{
  "model": "waveform VAE",
  "dataset": "simulated sounds of rotating machines with and without faults",
  "train_examples": 39062,
  "input": "waveform_16khz",
  "bottleneck": "kl",
  "encoder_arch": "transformer",
  "encoder_norm": "layernorm",
  "encoder_norm_position": "pre",
  "encoder_activation": "geglu",
  "encoder_mlp_ratio": 2,
  "encoder_head_dim": 16,
  "encoder_fused_qkv": false,
  "encoder_bias": "all",
  "encoder_qk_norm": true,
  "encoder_parallel_block": true,
  "encoder_inner_norm": false,
  "encoder_wave_strides": [5, 4, 4, 2],
  "encoder_subsampling": 2,
  "encoder_layers": 12,
  "encoder_width": 192,
  "encoder_positions": "learned",
  "loss": "mse",
  "latent_channels": 64,
  "decoder_norm": "groupnorm",
  "decoder_activation": "snake",
  "decoder_weight_standardization": false,
  "decoder_widths": [24, 48, 96, 192, 192, 192],
  "decoder_blocks_per_level": 2,
  "decoder_block": "plain",
  "decoder_attention": false,
  "decoder_upsampling": "nearest_conv",
  "kl_weight": 0.001,
  "init": "trunc_normal_002",
  "residual_init": "scaled_by_depth",
  "optimizer": "adamw",
  "learning_rate": 0.0012,
  "beta1": 0.9,
  "beta2": 0.95,
  "eps": 1e-08,
  "max_grad_norm": 5.0,
  "max_steps": 12500,
  "batch_size": 64,
  "epochs": 20.5,
  "lr_schedule": "linear",
  "final_lr_fraction": 0.01,
  "warmup_steps": 370,
  "weight_decay": 0.4
}
Rows from block 6 of the encoder, named by matrix and row number. Rows with one number belong to one neuron. Each number is 128 + 24 x the weight over its row's rms, rounded and kept within 0 to 255. All counts start at 0. Numbers have three digits each. After the name is the row's rms in percent of the matrix's.
# gate: MLP gate (encoder.blocks.6.mlp.gate.weight, 384x192), inputs 78-116
# fc1: MLP up (encoder.blocks.6.mlp.fc1.weight, 384x192), inputs 78-116
# fc2: MLP down (encoder.blocks.6.mlp.fc2.weight, 192x384, transposed), outputs 78-116
gate.36 063:085136121139124150148111135132180150131140131113060116100153145131149097115097135140132151161104154123107141146137120
gate.37 242:137131112117123133138170165087141073134121160143158117111110144144169127151125124109106078155157114120126107098140114
gate.38 078:127128173133126124086136190136143137149129142090123104148095119112119081149144112150133117123119126083172149114116147
gate.39 058:134142155122112109165085129132129138149118075121121195138119134151124091159166115118183125129137137132151115127161097
gate.40 089:094136093153138135100136116130159116130145093092132130159078124148100142110139140126130123142095142161114162127138145
gate.41 066:167150125114119145144189067113114110141118143141098119118075095189138138110120143128139144111152188124147148162125130
gate.42 073:101134155095130166085095149117156137140133108122121161082157136132095165132089137096155152108106149088086114140152147
gate.43 229:117115123126108117108133156111144077160120147140097154117129127165145082130164132133145134118130176137142104117143160
gate.44 069:138067147125130122145107125143069149133114136142170116159144162111104139122138139096100111151103138132162112135154116
gate.45 065:063127070124135126144134132140158134133147104110136141144119122160103138141106095160140123135094130132141160124206092
gate.46 066:148150187125120155143116125098135107124143115142125124128149139160141075117160156132125127147104193114104131110135132
gate.47 065:145112117106129092139144104142125127150134149111163102165108154127159156186130124162117129135109129147112143096183100
gate.48 078:065131121107111145112094090112094170141142084114132101103163140140155150133172179154181138112125129097130137168139137
gate.49 076:082116146169125093147147128110113125137134119076148107069128189105137103107135151121116140122135132129154154141110157
gate.50 080:131134137139148111162089084126139119141146142099123137123124140135136088104102165132166147141111107148113113121135144
gate.51 066:137097148107117127126150140104119169152158128127124121159158115129134149103173117127152138132146153113176098150152066
gate.52 056:169108132130141162139112132137156125135123170097136102115119064136121122158145165108170122158166140143135149108123172
fc1.36 071:119125149147144150129117123159081112105112103113135103103118122135135172113143147146152120088077153126108125146141142
fc1.37 192:197166160127135143147128156104158119125146166105170126128050207154120097120149145165129132087115123131120130132125098
fc1.38 097:126129145179138107130155157143117135103133143069153109162111092125133141128096111159115114162086094126131109104124181
fc1.39 076:147122129145120096157140142103096108133165146132131165161174187117128167117126109179113106132164102160090093131107061
fc1.40 095:140114157135144126149110147172113102122142106195163092129129129115124152097133161105105129121133133125120138131129135
fc1.41 084:167096174119125113117078126147122160141105144124211117164162136125143117121087141131175119097109116114118171146105113
fc1.42 081:129152157169121146155100119059103101119162124109155139106113136131105124056095090150123113133100128148133158132108105
fc1.43 102:121118106200137098099121143133073134092146152135146139188178135154093153074139135170101125098120158167129134153144120
fc1.44 080:149139153136113081132133124131182112149122163110083116083086131114148085123120148107095124188185113144130130097158134
fc1.45 080:128105156114130120134145109125126122135114128157177135144111179145125126129144112099108095131109127110153093126148047
fc1.46 083:179122095145137114117138147128116123117121139094159186160126120137138153148081121143133124104154115150140100128135099
fc1.47 084:105104140147141122118088138131115124152109129103113113137099140122090122087147104103148120128115166129091119139130148
fc1.48 088:113150110123135133139115129180120103130137140129152124122143095129136100151166118117161089126072132114094130081144144
fc1.49 090:080166116122123150145106110105115134136121076132160113142163118155114129103111132139123137148119154137099119139136116
fc1.50 088:151107125119140115111073178153169125112116174100169110123162153109085119153141084109103133129097122119143186128138137
fc1.51 073:092155075080151093115096127165162077133134095070116139153109135109132089136093114127123138106149076143107135087109130
fc1.52 075:101130096128123119130110102133129096111108125055107151130088138107118153104136101128139143143092128117113116127137091
fc2.36 068:144117156158134150121128163120091144119159165136189132124097147117125132116092145149142114125135141152149149115091100
fc2.37 202:115107102165117129120104121200128112128155111171142162170105139117099118122132123104146177122115179150163129169133141
fc2.38 100:106100139101134123135130112123114156099139104156185132185185107130148124121122157123125124097155110132153142121097116
fc2.39 064:078131126103135107112127111092109120140118132131060095070108128130120106131138111109140121114122138119107122144117163
fc2.40 103:140154179086124128123095146121130140144195171121133165113142123126113134145153102175144121161074106145053116115144117
fc2.41 071:114154115154113145117115121130142129112110130113077112119149098130138139155187127123125143141120140103137116149123147
fc2.42 075:150117135178133117174121122125103122124120160124202111145100118135139145114133139126133128134117131153096105120162152
fc2.43 112:139076113158140132152093122135105091120156150165134074153157077142144107140143144090119114160134150109156149132143162
fc2.44 072:075069073171145110126174147094094123114129127132147113192110112135142146127119148147074143104172145144169139132146128
fc2.45 072:109111077169120112108157115165096102151109111115088134158073138123124141112102137134094144124153158122170110144138111
fc2.46 068:118131121100118160113138133155111136128139099161135142155159123131121149131064089141166121161131145113157136153158170
fc2.47 067:102144080137108091136172145132146136129139139150055095119098125080146128141112139116095127107158081104100140118112166
fc2.48 090:186098135144122149108093089118089131134127143152080128128170117129130126091111093118176124093142119145108097135112123
fc2.49 084:169120176098131143135118128140126128126111162124131074090089133123142169151112124125158116142100149137082174137102115
fc2.50 083:111163109130118141116145121147152148126140081139142159096142160102122145143119129162107150120129111078148154125116134
fc2.51 069:154115121108143142141156105137108143107091070123063110147163116175136106114122133120148127096158134126125133137121097
fc2.52 064:089156143180104104133134134141164110143129096116103076122160148119102166151096162127099131127078112136103135118100135